Weights of a small image captioner: 7900 steps, 45211 training examples.
Rows from block 3 of the text decoder, named by matrix and row number. Rows with one number belong to one attention dimension. Each number is 500 + 25 x the weight over its row's rms, rounded and kept within 0 to 999. All counts start at 0. Numbers have three digits each. After the name is the row's rms in percent of the matrix's.
# q: attention query (decoder.blocks.3.attn.q.weight, 192x192), inputs 0-95
# k: attention key (decoder.blocks.3.attn.k.weight, 192x192), inputs 0-95
q.122 098:486487505555502521500524464486544538520511453535489508492477478472515500516517488517449493498495508478482510489488533549487518461477479528463510506539499466495500483488473468535500497519492483503504494528496519516490480478513487506469535479474451504524513474524503455477495515526525521511
k.122 101:472533476487528519512478497466512516471472488497492491496493515505519527513514501508477490545517543453501478487541480476490538499485486543512499506486473479513489555481517464522483488529528485563502475509528491479516494555518474464533514489558505480480474538470516450462482482472519472502
q.123 086:493476465500513492541489515499478487475494466494475497517561474521488521508529503527504478491504489474475518529485480493472511497473483507516502491524471502510503567487477503497490456470471524457484472447483483555513523539482517502504504491513517482499502506517541435527525543552533533523
k.123 089:516509488537521505543461518531474479462484539522453521490498534512463512471523484478476460526488536453442538481493499496509488406504511502538476472500461511486473486502505534548510502507495495515521471515496536475468499534545487513508488506533518539479550484507512464519471502523563494495
q.124 101:478471506511466517478489487516487510505472443505478479485459459538519504521525515451476534528527494443525547524505494500498538487554502521483474528514485514495517515471553499483498488480488489506504479472489512505520514503456503463481496502533480511479558505474508486492488504505450485544
k.124 097:473500508522498485495513555469489550509518505468517498515457477536548499539466507510487501482514508483515499511550492490518516519524492521473469468465481537481570473504487503474487523512515543507467538493459516511469498511466471449477512516515496509471497483445491498499507518518479471472
q.125 106:469455512498491501536477483574493513498454478527514483490514532490472499514511497486505476484472510501538536522522494500521470500503466514515503480489544541496469551473495541492499454493519507512534507481463480482510515483495507486536474520512498498525524451504483490493495492492527512466
k.125 103:475492528532443515504475526496474545488513486500485505507535476486467465530547518502513494501504501521489529541476533500510487476520467539477484476478511535477510485508491511493475530498506487513488495518550497446483464544487498495503516548448504529461522518496480462504486513445551508496
q.126 105:515512452516498509498455533519465521537487521521492498504521456488466430495499484473483477502517465472487545496538486487483524526488480536523484504569470523489495508499513492503473475541483537532455487506481504486490487498493480523528459483509491496476522466471509509455546498482492496490
k.126 102:485500497535450505482528502508521484495470481499535474488472520488470501518509462467457486500474539444473524514513457478501519469520493489558504525511448522477515475532515472487482475465465480506476541473508483515523492499527510495472481543509500497517490505519510503475544511517480477515
q.127 092:467512502475489475493491527481463521530476470481446495524489446465472538535514515503522489465524528506518498534492491486478488501510499465502547532524511480465498522481549528496426492501485479484494510506512518504512512510530448492509505471502483546484508520515528469524501480491500487464
k.127 093:524491516508504502509519488479513498517459549488478524534492500564503542481531485467482490476518492443556492517472499519497507538498514486469444473503490505474464507528496509465524484493491521483465501489532491460503526505441471502524475528513465518525498544511493498500480453446502516503
q.128 099:472490505529494506483433495497512539507487512489496507453503477516464523497480476536483481473508501498447479447477502524515528473548509505458512453476523470516491514507506516512503478565525524529532460459506486538490496538547465498555503518530467519487491530522530513517522485449519483496
k.128 092:476544535504513511475506527503451564512476526455497493497519498465473522494534489480515522489480520508535435473476469479520528513489494523512513507524492503526506491533499496499473490468517520490529457512557501535513498466520542544493503518462506496538521504451507500459509507525492454472
q.129 092:500536510513501477525495462449497515473482514542518511477536496527528492491497500521523537496481463459545531518497493474477483496526540541516459518501461479468474496511514485499484508534497501534506517495536508475485462510541516494513472453521519452481479528560507534459541463527455513543
k.129 107:488485502490524493470473503469421494486489514480479501443516497498516505485481535533451496518503545496453482505537552473524530509482503516517522511540502498499518458496502524477491507528517484475476504516530514499502561480505514511492482539493457532509490518504551481490507484438497489479
q.130 086:543546456519466481463517487516501502524510511503486503490476485490508520478516502473511506515485493507480539476487479488439513459499498523488538506492510517516540523530478533468527502496520449525490506505517527502498466479524493480516464507517431520459521512492488537555562513481518510490
k.130 098:538524480494490497487541543489483505514486473482482476544514516488512496472545496507490499485492448519495509476477452531485496498440536466525434479507470438533530483514504473494542477508525557461507475517500514505485487495487430482506519516483518491472536531532509464477471492510485505493
q.131 102:516488508482501519515521465493533504523449513497509488483492504531495457533544507501464516519526540472497485420472519480476485500524510512538547476534514479497476488515512509496466511509511530477521533541489505487480497498519524559504499500518550538485503507453491520430483505499489492473
k.131 102:516497557485486488481498512479530470512503545522536491488539564516522489497459522487480502489494528509460474509511481511519533476474506521504487502521463548526492466494490510548509480503520503532455532511515493546537486482476511518536513507488505524468442500475503509514492506458527484486
q.132 086:532458460508497496472507550513506486521489488515498469563527455505456513469523530485524499495489522488516561484484508501534504507496510507499517502504476480470489521479500534543472533508504496502534497490498512485502468509537461435501525475515493532499493497466458537481503495487524530513
k.132 091:496501492529485520536511532542515487488550512469484491468503526506523510510519481506517486496498475520524450523508486467458490485506510529486512494475481517532524519510521515521525509491479444536480492504513494535482510467509475500507492501451470510463500526541523521486489472469468482496
q.133 091:543476478475503539525526507471472523489508460509509506521517525485490499484507503528519533505490473511454530494462509510518479522524502527438526479472481474487446475470479541475555506535520475479517492512491465493513519501440496533478532556496475490475514481503532532525505490509503473524
k.133 091:495500535511531501480442469467528474435482521470519506491507509524504514519480479502517507531490535509512509500544506450510529478530529559487506531499495514514519496502506490471515512500498520504470483518497523491513536499550526491475479477530445482522533506484493471470528479477502520481
q.134 094:507569484525524497501458548530507529528504545518485537486531556492486477459513493484528484443506478498549462504544482499520511530482523514523481483515491481498528495504512450487491473488478518522544524481515465503528464519470511485498475501514476466528501478480502530505511517505511534501
k.134 101:504531493519522494520496469497512499458523495484479486490463483474523507493479529507526514521496547501467561509514477560480543516505502525496504523483515514471481522513504509499508496485458485512561464465511497460491514520485523470483503476510524509468494513496518471504552519542492473490
q.135 090:492509480500495527482497508546514502522507491532517497543467447509514490488528492473513532519511468498496516489491499537521478532490505500524488497448500536478526500489521497516479491455508501465505454494451493480527517505508529509547469491512508514497493536490489507531503505478479494511
k.135 091:504524516488505513503501503466456472472518453462469504509507504516543508546476460535499523549493475522493484470484490493556494498470472492482494491510509514499520514533493512504519518468534493475506495490475520478502500536500508476556521506472495432511471497508464498494492483536497493469
q.136 084:488523467504474477495476521515473511524506546537498543505495509459541466502483477497461482524469505507496501448487491455514540498494498479513532488514499511477537546486512503531509476553488510482504483499482522532497471488447471509499511513496526542498507496510521446499479522479497482530
k.136 092:507526503541509523526496516546473534467530541501487535497494508496532502433515478459538456532537511518521535513520524475458479542517526489524500534474460487483516521468498525514525536472454497514503499498463475509505510507513507446494498470531493446498472506501535466471478481460513495485
q.137 087:514479507489456483492474524465487482519503453465514499490499487484531447456498514488512485492553513505501495495524469526482471487520515475501526522498500532531461525506507463504553511465532506484489509479486512519502479500486472470480462501510465503530510474515482489538521540569511537487
k.137 097:497501483506459476500473512548524516478489448466495509512518479514521533512547537511497518533489521543489504457485511483463530505474464470516504498507490476509513543527496480494523537487455503509503481491511477490502477536514496512499488515499541475500435535499519482505474527487513475492
q.138 097:487501506478488466548500517503541521542505513534488483510464474486496524487493488490516471466509498513504446504525513477518507537505495518478465492502567510495495489473469506459486526513450529522468528479480501487516538511483488501496498552525557499445518520491497490504488494533504499481
k.138 096:512505489475479481511496503531523488530515546499450501475479492485474479550521484485498478502492468547487520532527498498466497494501471471515459535515553490495524503485502453513440504527518495475483509520489490515490509488519431451472488493508477532513491485522451545528495530531478480535
q.139 088:546488504547486524494495490527483549472496541512459518502587490522460482495501459496473505480474472471522538513520484541481517450481534489509465518498501408489519490484512508521506517524504510513449500486510456490487497480488535476517448467539492507541455477499502535546513500485464490498
k.139 096:521575519526547476563502535502493508519499508498524483482444476453489494490487527477526434443513519517494542473469514466541492523559483511518489475491522507523512554520508520475537511480446479465504512520526477504481475515474502476512514508499531498520486526459521488476509468502499468474
q.140 086:486521469533485539525529493481505470542557511517502514476489512513514508539533515454512471514520491532527477484513470498480545498475525478478534516544500504542497469493492479469495484539503517507457550502497483505511497489525514494513508476476517484475518532502501492520470459457465453472
k.140 084:465494560502467495488526535495479509531472498481486495519480530439507440526502490532492519449505545449509541539448535510509511499497511514477501492475482506489477520505528489512522515469494523479484549493532464509502504473486497492439536544521527503492486474533491538504446527540509464507
q.141 086:517537503474490520531486491473453514461504493479502520505503512456553490502523475506505492549480495523492498523522504500450496503487489570471520522530483486497483472491506514511512469506504504488497480492481456474503487491499498495511511477491489519441485523554552503501492502508524462456
k.141 095:518509471497553471476474509503459517464494475449526445523511503489473499471538518492526503522505525474521503480510520453535490496514490487493491480479517504516473492533442481524497504551494493507502490512488531495510493528494513513528493523492494500529524468493486522472467475511499487543
q.142 098:549453511515499496514484473522495489507494533519527452520515498498502549519489496486486503493523433493555462467522496496488535509486493480463530531458504494484499485522499551495490499532500504505491495506452490464527527488472485497518517537497521489485516499484488506493550490493491472463
k.142 089:522525510471445486506487523535525510544477511484465524472510517512474473546507474460517511526531476542497532511519464471506529486525496506448535526554508521536477500485519521504502529493519505507485453525524502476467492530499483487514515506546504519487485483530473526508464493528498488514
q.143 099:502512502479521516511481524435522491509512484505487478486507500485464511488511536520539509562510514515480516500464524491501492536505477505521513473516479526469486493471536538509505510460469464511483530502543497520521528474517509483565473514534503544496521540471484527536496491512497473484
k.143 102:543499499503476546494497488507505491512479497487520524470522516457527513496512469494498464473521492487480512470525564489500489513515493488496484489466453513520484521485462471518511496477533500488496511476473511527458479496534455496475524502502507499476489544503486437483492508493531490457
q.144 094:497493497517551500492517484535485496506496492426473476510513467474500482513516508490509546527500467462501483492485473504553500484516502552500521515497546490513520491521490498509513509494488509502531524557524490483490528498498516490483527513483496477515493476460504463499465466461486540494
k.144 090:506537482502514492494483521493482503478505500494496511480479523458498478532523481485520480493568525497489471510490532526495461461463475461506504490454504549541507488510495509505519529465533466489490482492519521520483517516514509507431538507525511515509453494490479453508479489569500568527
q.145 098:481499523495533546529522475524479477478496479535488438504490531508474490494534507533510528452504536515435507503494473531501476501458473509552513489508490473525505512452482533535497515501511509520528493481499494531505452464473484506466465498466490527488506532474476507506500466487534510465
k.145 094:510487494503510509503482514504469462499486505486537505492542522532481536471501508521517514528511519483505498490531477516487502473464481492480522489436523516486483516512492466551511497501507471498475498504515534487477485492524535508535550521454505442508500554504497511475529512494494527487
q.146 096:484485481487510527458478535511454507483501509498477496485448516519469522504498511514502529495540498480494500502495485483531449468519507515508506474526496462508490463565544446520520485485493494468525470482514502516468513511522505483499485506530516527519473510479496494509481514481485529493
k.146 093:504499501481481499559475502449541525471464545542492468513516455524457511479481526501482471522542489520518470486474509501491520465529512567451451483502489522533486506483452524535497447509517521502561488474487509521482506562509494509468504461499522551472553497485476524495520454493518479493
q.147 092:547508496502496508533476505457534503533529485543529473502462483455506531497515535522470504464523514509501496532530511517527550509479518522498465486481513490514499502495485512533524544505483483525440479506513500470498489511482506514460545519453527510450472488482484461528519517443508459489
k.147 094:538470491441503475525501460509529512546501507548513537488538483524458516479493505525524563471537519510448513534532526490495516493557521498521499496502559463485492522475501486500520528459488514508508493451465497505528504467532519524480505510456515527515504508461515475498462471468477500499
q.148 095:510506515527465495531509488524454492515516494547517485494496494504491465474510479519529520500505492516531464517533497492513446484501485538552484523487492497522541548453533474453504478489490521512488517473521504517498536519495526515507560536485477510481510549508489468501530488533499503488
k.148 100:515447513519457469529517475498506525515509482497544497479479506542499523484500466485466497524502503509539470493555493510497509513491518524484489503484500518448483500461486520518517466520498501471481478535473506499517552486521473476526521512481509508510517491468505493542501462462486533515
q.149 100:470479516520431520531518485511536501541463504493554522499487521489457534516479492445458485499476509516521514541478504523478503541458470510484529488504459481500473509495457487524528497504520534513483494502496486501487474537527547502499491519483460455543490514481523461525499475505511501500
k.149 096:495510475505478527444508513480531504529509474517467518530508490477459523497532487469505467501493515542472485500533509530482532518496555498466473517507488520499504508468479477509527500484491490439498489473480534511525507524516527479513496526410478529577494485485474501493496518510555497467
q.150 097:524540511475493514515521490520553480524443454507522529500471488539516513534413486469521464491466508525542518468523557446469520482459509451542477458504527510514513562524532509511513529462513494549472491499509484514498510497494485522492476510475529479503509501484533512482463433495476476531
k.150 097:500494470504540526481495504467509473517485461501513506543472468489510499505459518503500532486461485486489522501507513464516506534499547511478494470534523516549473489555501460517475505462515553514506518518502509505499507492517488538453488512500491501480477517456514512505492473477476531545
q.151 103:484464498475516440454491516510519503491540451500492463452511497493507487503531475504485518485456474543510472511493487490469471529538525494487471506463502472497533511509501474531491540484503510480515518514511478541516529512464560518501443478516506508546494491503510500535510507506484525510
k.151 098:499491505511553498472494549458559490505533515511482506479482492492512468501528502533485508492500519467514469505505486493470484508515483523472520480518470519490529481456476484531534467496488462497487512513504506499557473478447487471495448444516471485511482501489536462505495533537506491530
q.152 087:482523508493510497481555517500533474507463542456489496499468531507512480487464452513498511517558493491470511521494547514467521477500469438496510514512503462483495488503563544539503499475505517518490532513508537482495508483536501498460513506510514506445521506518505523501486516505537490472
k.152 100:506439527464481507492501477472490474524524478504491496542526502488464481475496477478510486505488502492500475463480512493520497495540502552483508447497469509470511508548509510492512443524503525498475487523460507491521507496550514496479520470490496465510508538482450484521495520493520512517
q.153 095:501509497510482533515496509464501501513480483539488513523455511516515510548526572489490542482541495494524506484507503486493494526537554419446539513492544500517509451506528496505513477483502469509527496482469476508495483512488517430469496532498492528519481492487542465488523516531502538515
k.153 098:484511526511549517523519479556482504492528484492494507466492511500477482493559464532498513514522504501507468501484495476502486513510443486545436489503524474526523507439505514503543451476502508497525524505520539481495534535514459520455537483478546478452509505511510523472474449461527464513
q.154 093:500505509501480472484477473516538469478489486509514496507514526498516493509434506514532485514511516548497493460508485514539475489489531513523506499502518467470504500481480484480474503515486459457474502529464510515499498512526537527513502519484494476477537525490521483471526513502471498512
k.154 092:524509507499519518478460508467499510492480526492469505544517495526507544484459511538508485472521497521471515490457539517517495491512485452556516503519486482461497487525434477522482543529475512484478505520485493505500541473519509483448527485527544497536487511501464469529497490445495501517
q.155 101:534449480535539547514486509501491501508502480516530504499484538524542487498483513508445478520480498455517481488527511484497453469505490502497464512479528474512507484456510458499559484497471562521489500516468526469462552494515522520502495483480507499496471459447525510482511492459519518480
k.155 103:456480531518458513498539499508513486535477477488492549554490502464504527483519509539463507494500511514526477493492538519509497517487511516478470531540514455515488483465483490451484513470469543480497497476543506470474538490516515501493511516471519492434526477474472485489498522514485539490
q.156 105:500538487520517497514521495473484534494501502516447522490590512498483501479500502471512496498507495537432506520546486492514498474468528464458485518477496524496484496506490509512532537487472507503508526470522475530493534502509483545533486524473480537500486504508521482481495504564466464494
k.156 099:518489517523501494498472487511543498481497471509501538504557520476474474510513470514557491493451527500472486524513515498518460506485492505537485454503519524488422515475504479498496515522490487502496527519532529536530513467490479516521486500539497554550512504532515451490500476490475482538
q.157 093:458489495469514502504489516492525489471491469503478496495516536504453522510497470476486517479556474536530478529508538489535512505493512484490516509475542478543467539545486520487530415538486482506503528534493464483512491490526517473485534481466516538472465499467507449460497501522539525564
k.157 098:472537499487497472470525532479491507477494525547499465532484480503506512504525437511545477470452470502497505483482532483521529505500521482488489475520506469543499498460520507530496503492509550474506488547509445508462450502531515466571521497477491496487464497470525469459490474531503464543
q.158 099:473471482497538487533526464517486486497463506468492487464509534487530462483507489514515469553535463510480483546502480524557501492541520474518519497494497544525475527472488486475501530511483507472489472511516488510499499522471500518483519509517521442493496484529542531534474550524539510521
k.158 100:494504518497514461512485531522487493488519474513535461508511538500472487506517526525552512543506450516483475520460480515456518475494498497497494459470546518438520509466500512456479525479515502493477495507562490515486524507505527476481548510575511472492461480505495490489499547498557503479
q.159 098:428484468499486538507500450477469470524509497505477527477501517499505517515530489478484496510516525523536483505485455514496512479525509506495497458547546544502517522538540515461486497486485530476549495474439540562493484475497527516491470506518493534497505484526495509503524460466520480524
k.159 091:481531492494499576495510468486486523487499479511501531535515486488505530489506520479516491488539488508480526492461495463512511471520450447481511480503526528515501467502501483465509519501480465437495521485515493514511507477486493497505499494509538468477487507518532488489494480466483511518
q.160 107:489484528476531495497522503486496468481490515448519544488468485474508519529463480490493517460495525479463454519502516487511469556506486477516484468463501536534550526479529519497494510525538506443512494489508474505493536463466502517480534498451515512515485514524473511534520530500449487495
k.160 102:524494504505488472470497481524514434505485533564521480467501521483516503498488490513465494515490513481533487510512481462508444492508499515491479531561524483467531544487561527532510465517463467476523514495527464485531452518493503519480490529491550474531461476548507480505481489496503541493
q.161 099:466499459514493500524499532503535521459467530512466524520495451532533486487504488527498486497515502494514511501477527482505516463484542491488525506467499482498471484453467508495549490490472495538563505500552502502485473492535461470527495496489536490483512483495492454475505538488519478550
k.161 107:517500490481504483460461472487494467505516493526522494528484523486525514470501492501521526471508503498498478485486471500462537540478533495504480527493550455513489500525457502502504491458490530521480484523485441441475454461525539486534483455472497522519474466499541499539502536501510510479
q.162 107:516494460530514483449516481505481499470510457470549501491511534526497491546509509499506491504469542498515524486493508509467558551441502511442482536525481499485470462465517532500505522485532510516479489500519524499533508524510536496505487494526522501521470482528549464487517469491478495492
k.162 100:480520487446490488479484508502505485530525493485508476477481482507532491465541494550466461521494527529547462457502506523496508519527496521509503525512499518457477486488534452525535508518480495474505484563518535504477507485495539479488467529493518497482508528490528475464506516513500460472
q.163 102:486507519508519492521506491492500492501505482501473487493471534483513465488490522503498490522533504465516522490518435503502503490496510493506474498495487539505544494518543534497505493527479533458491520499513443493485468522499503474440492524517495491514460510538523510517499482553527514458
k.163 108:521531498496464466477510513477515468488479516475510463511533497521507464508487515490531509519464477499546528490478535452525496454499472473476468481480536506473477528504502569497500513543527477489518510510502487530504490488527516504509471524512500496485524493505499471493502507515525503480
q.164 093:520484500464510451507469472488522504519498532474504499493552491523517485519460523480449481503496457509508536495492478502541477513510501461490494470524513514509530496517530548472488477526509482520472499475496476484504492487535517517495459471523522520488458471542522465449486457499512472509
k.164 100:512495520546487520548497512550504505504463482497495490427504519515525479482534483483508476495499504463480504541486500479484451504509512470495501489509479517559520432541469502532484488543523473510492541506506535497498444529525495501473511500504452498518504496501546501535478511518489490489
q.165 091:545504485518531495524488515460563507530519514480525513488495480461499499502480509440519488469497522496483465485469500503503486546498494499536474498459500527516473506537495531518463492488462495490507486523533500505527518460522519493505510506500512462520481480485474496503462490505507474579
k.165 097:522485504516516514460439491456549499477512494496531504505501518482485441516495508497493506542475515529489480492487479505485453519487467460468499505437488525463529500518498459539501479492535495463517521548535497525508492496465489517477488560512520540470524507499562487512511492495517527516
q.166 108:514496462479533547518515513459514485497451527476496497519528533454502473523533472498517485522514511434527491543550506511439532474538512495467466519481514537481497506517452505516456501522481507499505526484499530521476488509500482511433545483502478466487475500502493518479475507474506530530
k.166 101:448462544503525527506501514468507491505467501527522532517476522513509461529508489522484548536491537505482498513503511480470507482453500488474500539474515544505474523515510539468478516488498498467511460464488514515524501439497472495480537462484463486521501569499545505484524515503537497515
q.167 099:524510546494490508499503510524525499555502530506525491533498477526522492506541489504517457506464487502472499532496524493505505502534503489474494521474483486497500477466460464517482473490484476493521548486485526482482488487493523515508482521467513497518498505495523523461505536454515487509
k.167 094:477486513444503498481493533494512573515512490510484506530518475555449527511524485545473510481502490530531519480483513516551528477489546489518512477471476476533513514483484507498506520502467497441471505513553514494474491551464523466479480498505512531502506478484501471488507517507538480514
q.168 115:449515498516499518467475480515471465506532527520526479539501482500527528485494539429498463512503514494453469492538533570538510467483503562514501534534528510482485521474508491468497504535466475489489496543537489519555506509492502492496478515464486514469511494517474475453501498513543501551
k.168 120:503520521534499524527529499487519538524453532529514538458492505497504526498512477523500493458517514543537505485458523472453494539499530484474516491516479496530437475472483487497512479419463492519505481508516529515468508546507521471507536493491526499504517493492534510529534535510494504497
q.169 108:472533531477544485532517525492462488484520513505476554476485505490485513492481513512479455502439487526489541534487493500508503486519458505512459424511499490453543509482519491531515511491513461522510523477519532520488520532502468515540490535517550509476540495505525494503508510472503472481
k.169 098:475476434552527496542488497502476509497540476544483484546513482502543532471482504518519479510523507486505485515461455539460474479516537469502501486507503472507508536506529472487508528503490492499505497490550540503496506492522471469503505494443483494474486518503491532475511528479495504509
q.170 098:515507488486568522514521497508469523515524519510489506515474446465490492485496489516482493471560502476483515540486483504513507537490520486511539505505523507477553491532545482531472489495509514489489481459461481490468510526527544498456525461528495517486485518503474523480515505563515488508
k.170 104:515479469486550488495549500506515519470495483516514530535504510542489516459509498473511510505502549458506496498520495488455515518495476538522491460498471464490493481541520534474496503541487495516505528508516486507486495524544455482509497519480468468536534541494504468483485486538462489527
q.171 105:472485531518494486472533478489494484527521463526510500509504483468494512509522474512503494501506527532484490524515523476522508462556484492486460518471512491470484479474488477504491525509556489505508501478488527500494549517539496522482463523484506472462486519498512529517514502537503515552
k.171 104:505484501549533504513496473502458471456479460495478475489496495497465499521483545492508528520435505506458536522525517474518514413531513498493525514502502544488471477557497495512525485504523496529515494457471502513498489494472506463484538462539514518470530536505492493520492517508466471495
q.172 105:515520494489475445488495543454494499490463454550499506499516494481498516490467492547520537513501536506466488508468468528462528523526496487467485498509501496492490501484473464495508473466540490442462575514521485477525489503514508509494515544485525484453553528535518491479512496494453505505
k.172 101:524505488466460524464476488517507509530513479538497486492499477460472450497483495472535522526487499531513526538489476524528512475540509501481497542522470507482489508515511492516483478453576493512511454487512488482489470476479512492501476535462492468556520486501507470534493508469500481528
q.173 099:512487537440528434526503534493515567476506485513475483479467569480460524524505516528517496469500470502522521484474444489495512474525475492497460491515489511490486522544486510531502527520512508518459530462523503477538487502511527512530465490465485490507471515469517507520469478477529510466
k.173 098:495470488536503471499484479486536505482524511512470492446471514476500497485482490541480467524514502546507513488496486476527490461434525489501505510502479471477464552510518488473486493439539516490516515525480460566516494531500509525472497518559465514485483511516521494518557505448531484482
q.174 102:528516560529516518525506507492479497486484550515470506522476532452519499522511529556469458549433512521516475509550493492526494516481505543490508511473503547454530505522468529525489505496505501533506512496482497506497496481522489448501481461507493487475490520492527470521530502460467451450
k.174 104:531510501538504496495511492521479507493458511504509496480481510525487534512505458501495494489478508532482494437496452525481471461537507561490469506487505480485418518464510495526476513478548495456499461494529490506494530502488456511534520517509506490542494515517491531471531544515442512530
q.175 091:510484522482485458517520466475499519491498513454552532529522505464498510524511489529481506471496506500526537487482505501493541497504493507514513484497512460511547540512451465438481504550450486514521508474481474536473523546478539504446468499485529486474525499489478493523497503495460520536
k.175 091:500491445502509487508475517545503453499532517526480498509488528502497515492489518462510485505513464505511469497482439509513531490514544468480521516521456542502482488449469530561492482529522482506493484472455490507486468507494532485508484496459533493551485536526470532517473516523476553533
q.176 095:538498513481470533497465521500485505505490585512477558484517496528478462530476473463528458486503523474515511518483504477529525506487498479513523521480509521483510516527505522457498532501512474525507489520437470476497495518490535510536513528572470515543512528477472462514479480508488535486
k.176 095:533494457503501498521501515498530522490480477501474465501496498499462506486555504499541502496490481502490481484505522522508469479523483495485401482537474525541502468488500491489483523527494524528502493525495541467455465453516507513490508492540448535521527506535492498474465522510527534497
q.177 097:492521514482531534508530504540524518509510494503546480486484499489502516473507530532543466500459520513559510467517498511474449500529488516509488467506504488505466488499504516470487518493451517491496489500474520481446511520459477491495519520530539490496496516504503499520483510495503451442
k.177 104:522526473484515547522475478541502511444476496488453500526540507520477466517507504515541491527517503509538513500469487487539457511523501468513433550496472529493475446469511526501504515526459474507473516456539576485477492485530518503501519505475480542513495445516495516473524515523500502486
q.178 097:516496472463492526475493462474473476493475513499506521484577488518487507514537517492498549490520512502529475524493473536477524521502531479526535495494507484504497472468474546516495497513511461509479490478456483527507455493511560440513433523497511482517501537508523522485514501484502512501
k.178 098:501530498468498481472495513494478529455499482430466544536488481517551551452501514505510515508520506496502488493479495476507529493515521509452502457481467532516531477559459462500487475498467467497480543481536468518543521521482504531484564496493530498521453513510509494442493486501533527466
q.179 095:532520474492451485482520517545503546543533510475449495492506530493499501458532479484513517491553461520498477508492490500491468502531499516498487491520489462517502527500473475478491528501483526513475524449497494532482451482529515518464524450498483515503480493493478510495498473522503476518
k.179 099:513518533508480507520536545530475473522517526538505501457449474480518520470497478511558469527506484478483474516504494524511498474462463509519540502499476477493540509485480507469535493505448546510495530520493511526483510461511457489505515509505522501507519487490474501589465513478509520500
q.180 089:520543533458574506504468506499481530508494499534536528482502501493479483496471482473496498491480497524530492453472488440499522525514488483449514475496492514494519490511487496484489442465525476487478512471505478517434534478525481494477478527482535521505529517504531531513479469465432508468
k.180 094:476498474507493528523522459479507464476479531521506474504479529510473499518530479485509463464515498492467519488502558493530478495521509511504511528461499484565530502501498540506458527506504529565547519512491523516500531482466544456491485520424485459515479471490492520454543466523529492511
q.181 088:515528486502480470522486502521520526535495552528508519550515492513500532520503477499530478477499487522529505504502511488508533483489488515476518429503500482513450452451508470486527473451496499523523508455513496495507511517455511529495530515531446505501508503534504471489472521543512453552
k.181 091:488550486467508478470476456513456490483479485531517534442449515496539533483514533500518478521489505553479496492457503500539497545493497515508517471504483494525498470498454477533495488519495502510505498513484473488509450456534545503517469544497555495506510485520492503534548479498521535462
q.182 090:523482478516511499496480519513518503480504518459515494481489494518474507508471484470496489500520533496519540501500514524454488491534508501508499506512492506478501471476485469522491542466465493479524507463524535528502499514507553464511511519451489514496488578515552496533512494492476490456
k.182 096:506513485466518524497540485485480480479497518516497547522532535474524488528500472509468499493520490471526472568489516517556472490507486516434502480489469492453524535519496523507465509501506499531463499482490489502482480509516472525479494542454513463491443464511472520498488492522493476506
q.183 102:499554491530486515456527508508467504520492515519512492551466499461476483557498525497496445469487453482495510510480488554500499501521443530496516515486514490468494524483521494498468459507487506512478502495552508503524516506508438490534499531510501462498523525499485507487493514478496506535
k.183 097:516528514510484547481506477542500513502458464523450508481525479468509484473517503489516523481492490480482523488490538472470477485497517505532474537534501471493495492487507518529533542503509516530565532545472502505473485499484518497491464500458479538521533508466553485511513517484508498527
q.184 103:499511504494480453471519490442512501483527502521442521473514515474504540461496472513489470456495499470517531448495485539501502513532486475524509504531511528516494507546477509498500528485525536490467485507541508475524541530525488540540489521503493500506481507487482487528527489561499518525
k.184 098:548479508479488534449511515487506518516539480481497539503514559493485497505476505491531569476538524475493457510477516525513509488506510487471544515454526515498495505520510499517465509466500496494516521482547540537497487483475492487509468531505476533502469510519479514559490517529506524477
q.185 097:472557532548496481492527505476471497510517534486494477519487493525472467499470465525518522467510548499502532501480522488438498500498524477489506541494495480536475495519486459519496458506539535502511484528518473519465515499472528504512454493483482513527456472506487491544500499544543499448
k.185 092:491501474508491486519484496500505468480506495505481486534501493483500479491514460522483514490563539538473495524499501473528532529493536474515508482512459494487492495519475532510489526503482497531480482473479465554482494510499490445454497503497518495480475492499526570557478511488424484475
q.186 092:479494476476485497516477512512522509458450501507511503525529453471505487482530540486485511472494481527513505487465451486470502474502496504501532519501507491508472480527539485482576476462466456468487526494528488493538486499509501527514465460506485508513526522529476457497486495548490463463
k.186 089:462519473476463506501482549540485455520507493499494475503469510483542504502479512488521511534515450493513490489525516531513450497515509482562519511493504463526508498488481518518488496526474530505542506503500476526477503463471526467513469481483511471511498508500497527471504486451511519484
q.187 094:520513476466512500508488518469496502489509523524484492468503511483504506528498503515523538546514502542509469549479493474487490513484475490505528525483491517466502494456489490496510492467520519501490482543495486473497515490505517507522536554475483509454477534429478476502527495477509477496
k.187 091:462501501480467500507529490502517467481452479490493483549465523535511478519473492491497497536468477512506525480533547479528504428517515553505494516519492515470503458525487486492457533495457519499504509475518521522519485498496516482443485519520503502483474463520507490508483473536524555513
q.188 092:501541505489484502507500496486498547478503520463469591518470518496489497522491460496516512466460536488533480493494482517553513500475511531519497473477489530500514552493450494491486474507446569475486510498497533434494516494498505478517501483510495530506568512491524480503490484509538496485
k.188 096:486490521504474520511500485519495470474541508528473436531473581519445499512493487482504482526521513463512518512499473501448481504530500497528565530540476498477505489461482508491472490475532506477490538509506501508526507463521486541493498517532476468490510479487486551501493485502495521481
q.189 095:501523469493477487531509467519512492483470537488491496496529487479492522505458502518515483532507473525483497498490460466520497535445488537563543492535501494528460459503525528456484516461497505504544492516477502497510502450516497520513516487530504493558486525502530501534458479546451493545
k.189 104:496545515553525495482491524487495522513523490496467497481468505456497506502509521506508507470520446505528484508502519514483473451469466480507492506493543494494470477534463457484522482496485513526488511485499522486482511516556495444499459528470457472486490483512457493526549483467523549477